A small image classifier, trained from scratch: norm batchnorm.
Rows from block 12 of a small image classifier, named by matrix and row number. Rows with one number belong to one channel. Each number is 128 + 32 x the weight over its row's rms, rounded and kept within 0 to 255. All counts start at 0.
Before each channel's rows are labels from the 100 images, of 14976, where the channel reaches its highest value: "responds to" is what is common among them. Only what is clearly more common there than usual is listed. The data: dead-leaves pictures: piles of overlapping shapes.
# convs1: grouped (8 groups) 3x3 conv, stride 2 (model.blocks.12.convs.1.weight, 512x64x3x3, each kernel summed), inputs within the group 32-63
# convs2: expand pointwise conv (model.blocks.12.convs.2.weight, 1024x512x1x1, transposed), outputs 34-67

responds to: vivid
convs1.388 [124 129 193 127  86 155 102 131 199 104 117 115 151 120 150  98  82 113 125 133 114 109 122 151 136 124 155 123 194 130  94 113]
convs2.388 [174 115  78 134 132 112 123 106 121 161  96 127 138 110  97 119 132 109 111 155 151 150 147  73 117 125 135 161 132  94 157  97 165 167]

responds to: cool
convs1.320 [169 162 111 127 153 129  85 148 156 130 112 153 149 139 120 134 110 169 130 100  96 141 128 179  56 120  86 184 141 106 158 147]
convs2.320 [136 173  97 100 129 103 108 127  85 129  65  76 157 108  74 124 183 123 175 172 118 138 122  57 131 149 151 146  55 100 113 107 145 108]

responds to: dark; grey
convs1.334 [112 130 133 113 117 169  75 127 107 169 120 121 119 125  97 114 122 113  89  92  85 127  64 133 131 122 122 153 136 110  86 153]
convs2.334 [ 85 122 150 132 127  95 149  74 145 181 184 151  96 144 110 128  96 168 131 153 144 111 183 131 155 136  84 132 130 125 126 126  66  75]

responds to: vivid
convs1.310 [135 174 131 183 132 136  63  98 122  97 145 165 168 201 129 139 190 154 146 126 135 101 108  79 105  70 133 159 104 146 127 148]
convs2.310 [111 102 106 146 199  91 166 100  84  99  95 132 117 134  77 110 122 115  90 128 136 136  75 127 131 144 162 172 136 146 162  89  57 128]

responds to: vivid
convs1.499 [101 119 109  66 107 103 101 162  99 135 127 123 122 135 151  72 143 124 153 188 188 120 115 164 143 115 159 118  81 195 154 167]
convs2.499 [159 143  65 123 132 143 134 143 116 143 123  95 105 153 150 191  42 126 130  99 131 137 133 174 106  92 124 118 117  82 200 134 157 103]

responds to: grey
convs1.195 [115 117 123 158 144 120 132 137  89 125  82  97 151 107 157 147 155  94 110 135 172 139 100 107 115 117 150 155 162 162 153 134]
convs2.195 [ 89  87 205 151 134 141 136 125 124 119 112 104 110 153 101 169 161 142 168 137  67 100 119 104 168 123 143  90 158  91 166 169 161 149]

responds to: vivid
convs1.273 [134 117 160 158 126 131 148 114 104 152 152  91 143 119 159  56  82 149 100 133 128 101 170 163 105 158 152  90 113 142 212  92]
convs2.273 [ 93 124 121 151 179 174 171  82 128 134  83 128 152  75  99 158 116 148 131 137 183  86 159 152  80  76 105 172  78 156 130 113 124 146]

responds to: vivid
convs1.500 [ 96 180  70 136 134 168  73 138 146 110 174 142 143 122  96 138 149  64 146 119 142  85 220  97 144 112 105 126 151 105 173 174]
convs2.500 [163 107 108 104 125 179 139 125  95 128 140 172 167 160  95 170 176 144 123  79 118 141 157 134 175 126 174 111 137 140 115 158 131  99]

responds to: cool; vivid
convs1.366 [146  99 100 104  84 218 134 189 166 118 167 126 116 112 119 109 114  98 157 119  97 149  88 164 107 107 105 134 115 100 113 196]
convs2.366 [161 109 134 185 171  74 126 112 171 167 127 140 102 103 159 137 197 140 130 162 142 116 152 144  85 154 142 107 159 158  83  69 215 132]

responds to: vivid
convs1.486 [ 76 164 114 120 121 129 112 117 134 107 110 123 117 122 139 166 110  98  98  54 102 124 154 147 119  70 124  93  94  95 184  78]
convs2.486 [149 158 133 106  92 175 162 142 107 118 146 142 101 127 128 175 138 104 114 165  99 130 129  94 172 133  97 134 101 116  99 101 137 152]

responds to: grey
convs1.0 [ 95 116 143  88 150 109 113  86 125  47 140  86 122 178 128  73 127 118 112 113 115  70 142  74 135 150 196 129 147 121 161  78]
convs2.0 [165 105  81 110  84 185 125 147  97 156  93 134 193 164 197 132 140  98  89 155  83  93 140  83 146 142 150 147 168 183 133 108 189 204]

responds to: vivid
convs1.114 [ 91 114 146 203 116 103 118 136 133 126 155 114  99 172 159  79 140 156 112  97 116 134 130  99 109 142  75 147 139 102 136 128]
convs2.114 [147 151 111 138 200 132  77 122  98  79 117 102 115 123 109 113 112 109 139 129 151 118  74 117 177  98  97 147 151 156  92 162 157 155]

responds to: grey
convs1.335 [ 92 114  94 123 128 117 128 171 111 164  74 166 127 130 132 126 104 182 131 140 142 144 135 167  86  71  79 157 114 106  80 161]
convs2.335 [126 121  81  81 105 179 127 179 142 173 139 106 112  94 148 147 104 114 139 151 112 128 142 157 158 130  90  72 171 166 143 144 127  84]

responds to: vivid
convs1.390 [143  88 114  59 175 151 122 113  78 108 220 178 122 145  92  83 177 155  96 117  69 115 181 118 125 184 139 150 107 145 114 174]
convs2.390 [135  85  83 113  80 137 110 116 200 160 161 135 152  97 167 148  94 182 175  80  96 125 124 119 161 154 166 121 174 147 149 131 173 160]

responds to: vivid
convs1.182 [ 91 118 148  97 126 113 146 104 122 143  61 133 112  89 161 194 106 180 142 132 196 134 137 118 117  87 110 117 136 197 110 147]
convs2.182 [117 153 147 142 143 164 117 119 105 149 189 159  94 131 144 128 162 126 184 162 118  94 161 139 157 136  51  96 153  53 184  99 130 222]

responds to: grey
convs1.249 [140 143 100 112 140  94 119 144 103 115  81 154 207 121 113 110 146 141 170 129 127 106 114  92 152 112 127  87 154 158  81 171]
convs2.249 [132 148 159 116 112  92  81 107 156  64  71  93 171 177  83 154 100 148 176 105 133  82 142 150 138  80  92 108 162 134 184 107  89 157]

responds to: vivid
convs1.506 [116  97 139 122  93 104  89 147 106 109 130 184 151 153 110  72 181 121 170 125 104 120 117  63 131 156 181 186 101 101 125 167]
convs2.506 [129 139 142 109 167 143 107 111 123 126 125  75 139 133 158 115 154 186 122 106 101 126 168 140  57 146 140 113 114  35 143 111 107 175]

responds to: vivid
convs1.408 [ 81  97  85  92 191  98  64 126 151 132 140 154 189  70 180 175 113 140 162 149 120 131 118 154 132 141 125 139 162 123 118  91]
convs2.408 [173 130 131 145  99  27 157  89 177 182  88  89 100 128  95 173 105 100 105 116 135 148 116  98 175  94 161 126 175 117 147 101 125  78]

responds to: vivid
convs1.323 [133  76  58 118  56 123 117 215 110 127  92  67 149 137 173  82 104 144  98 124 112 113  98 124 151 188 164 155 103 112 125 143]
convs2.323 [162  91 166 135 145  82 141  56 150  70 168 120 121 161 122 107 150 104 158 162 110 121  85 181 137 142 172 109 105 114  90 120 122  89]

responds to: grey
convs1.488 [140  98 134 156 124 161 154 116 161  91 114 160  84  92 164 175 171 147 118  88 142 122 158  60 104 133  98  69 147 124 136 102]
convs2.488 [151 128 103 106 154  98  74 120 120 128 121 175 139 117 121 168 136 148  65 122 139 152  85 142 150 140  70  97  90 124 127 134 131 123]

responds to: vivid
convs1.451 [112  94 142 163 127 153  52 177 116 117  86 191 116 150 178 164 188 143  81 141 185 130 169  93 142 171 151 127 122 156 160 149]
convs2.451 [140  91  99 174 103 190 144 174 116  99 146 112  98 157 101 126 176 161 152 138 144 132 107 103 121 126 136  84 109 137  89 132 118 130]

responds to: vivid
convs1.151 [130 152  94 164 109 174 222 105 103 136 123 105 156 146  57 158 181 179 129 152 134 129 123 129 187 167 154 166 162 122 158 152]
convs2.151 [174 135 163 121 133 184 130  66 115 110 138 138 111 119  83  93 131  88 164 178 168 131  72  41 132 129  67  94 174 136  90 151  88 186]

responds to: shaded; cool; grey
convs1.341 [162 113 122 121 162 125 100 136  87 193 122 200 201 113 159 130  94 139 139 109 118 150 157 131  76 170 215 112 117 149 121 173]
convs2.341 [137 135 180 176 111 126 100 156 119 156 190 206 116 124 129 136 168 137 105  71 146 183 124  97 162 144 152 162 189 118 131 164 138 130]

responds to: vivid
convs1.53 [ 40 142 101 148 111 178 133 174 161 142 155 112 147 119 132 187 148  85 128  96 204 170 112  96 186 119 153 138 130 118 141 133]
convs2.53 [122 130  67 193 126 156 108 144 125 128 170 158  74 151 135  85 122 127 126 123 108 106  63 138 172 102 184  98 159 121  92 158 147 101]

responds to: vivid
convs1.243 [142 114 121 130 149  80 150 167 110 119 185  61 127 100 162 108  76 122 183 148 175 108 159 115  88 116 152 147 176 154 148 116]
convs2.243 [111 128 123 136 162 116 143 120 135 202 118 139 115 120 147 174  59  62 139 129 158 121 136 171 131  81 176 104 111 154 140 144 123 165]

responds to: vivid; grey
convs1.41 [105  91 135  85 139 134 120 122 217 120 106 150 138 130 176 140 125 118 134 142  71 130 127 159  65 151  81 164 141  97 136  89]
convs2.41 [126 127 129 130 122  96  95 111 173 132 159 111 133 153  93 155 111 135 117 154 139 110 181 134  91 126 149 162 169 132 141 123 163 102]

responds to: vivid
convs1.342 [104  83 193 103  93  96 128 118 179 124 159 104  88 164 128 144 112 104 165 166 132  95  70 143 114 149 145 169 118 204 126 149]
convs2.342 [ 93  98  69 147 104  73 138 193 113  63 125 146  91 138 125  69  70 141  79 137 114 105  93 111 134 146 154 148 136 128 158 108 161 133]

responds to: grey; cool
convs1.329 [ 64 118 129 114 164  76 116 175 102 176 129 149 148 137 158 129 104 121 120   9 122 150 133 126 136 157  48 123 141 151 112 189]
convs2.329 [166  50  88  97 112 151 123 111 149 114 155 142 135 204 125  97  73 170 170 147 102 162 124 106  94 146 104 106 162 130 118 142 139  85]

responds to: vivid
convs1.466 [109 147 143 109 129  64 143 109 124  76 195 124 120 164 118  95 204  79 157 175 132  85 140 135 133 175 125 155  91 155 171 194]
convs2.466 [121  96 117  47 104 169 117 137  90 144 145  91 151 143 139 192 170 153 144 119 128 167 128 133 189 186 145 105  87  98 131 182  93 134]

responds to: vivid
convs1.462 [124 121 148  80 129  92 119  74 111 176 147 116 108 153 151 125  87  96 138  95 154 116 166  96 122 121 102 176 148 154 160 106]
convs2.462 [101 130 177 116 112 181  95 125 165 169  99 106 146 147  84 141 114  96 146 144 101 164 185 162  91 120  81 162  84 179  81  64 117  99]

responds to: vivid
convs1.393 [134 174 179 126 122 162 129 132  82 118 107  99 136 117 169 133 113  71  38 175 135  91 122 155 107 205  58 110  78 132  84 158]
convs2.393 [ 89 136 120 154 136 101 151 165 162  48  99 109 125 156 133 103 154 126  97 101 122 153 121 118 137 137 222 135 155 134  82  98 128 138]

responds to: vivid
convs1.63 [111  86  95  72 110 125 144 152 162 143 136  88 171 163 131  97 137 123 176  74 102  91 172  92 231  89 108 121 114 117 159 145]
convs2.63 [148 111  84  72 114 123 151 175  89 111 143 156 159 134 169 134  99 150 114 163 103  92 177  83 150  98 191 118 144 154 150 101  87 135]

responds to: vivid
convs1.32 [165 142 164 135 142 124 172 146 152  69 170 146 125 112 134 125 114 120 115 133 151 109 176 117 161 193 123 155 201 154 105 153]
convs2.32 [150 163 111  96 118  98 109 195 129 131  93 126 168 130 128 180  92  96 141 152  90 116 148  72 109 159 161 121 193  94 132 131 102 111]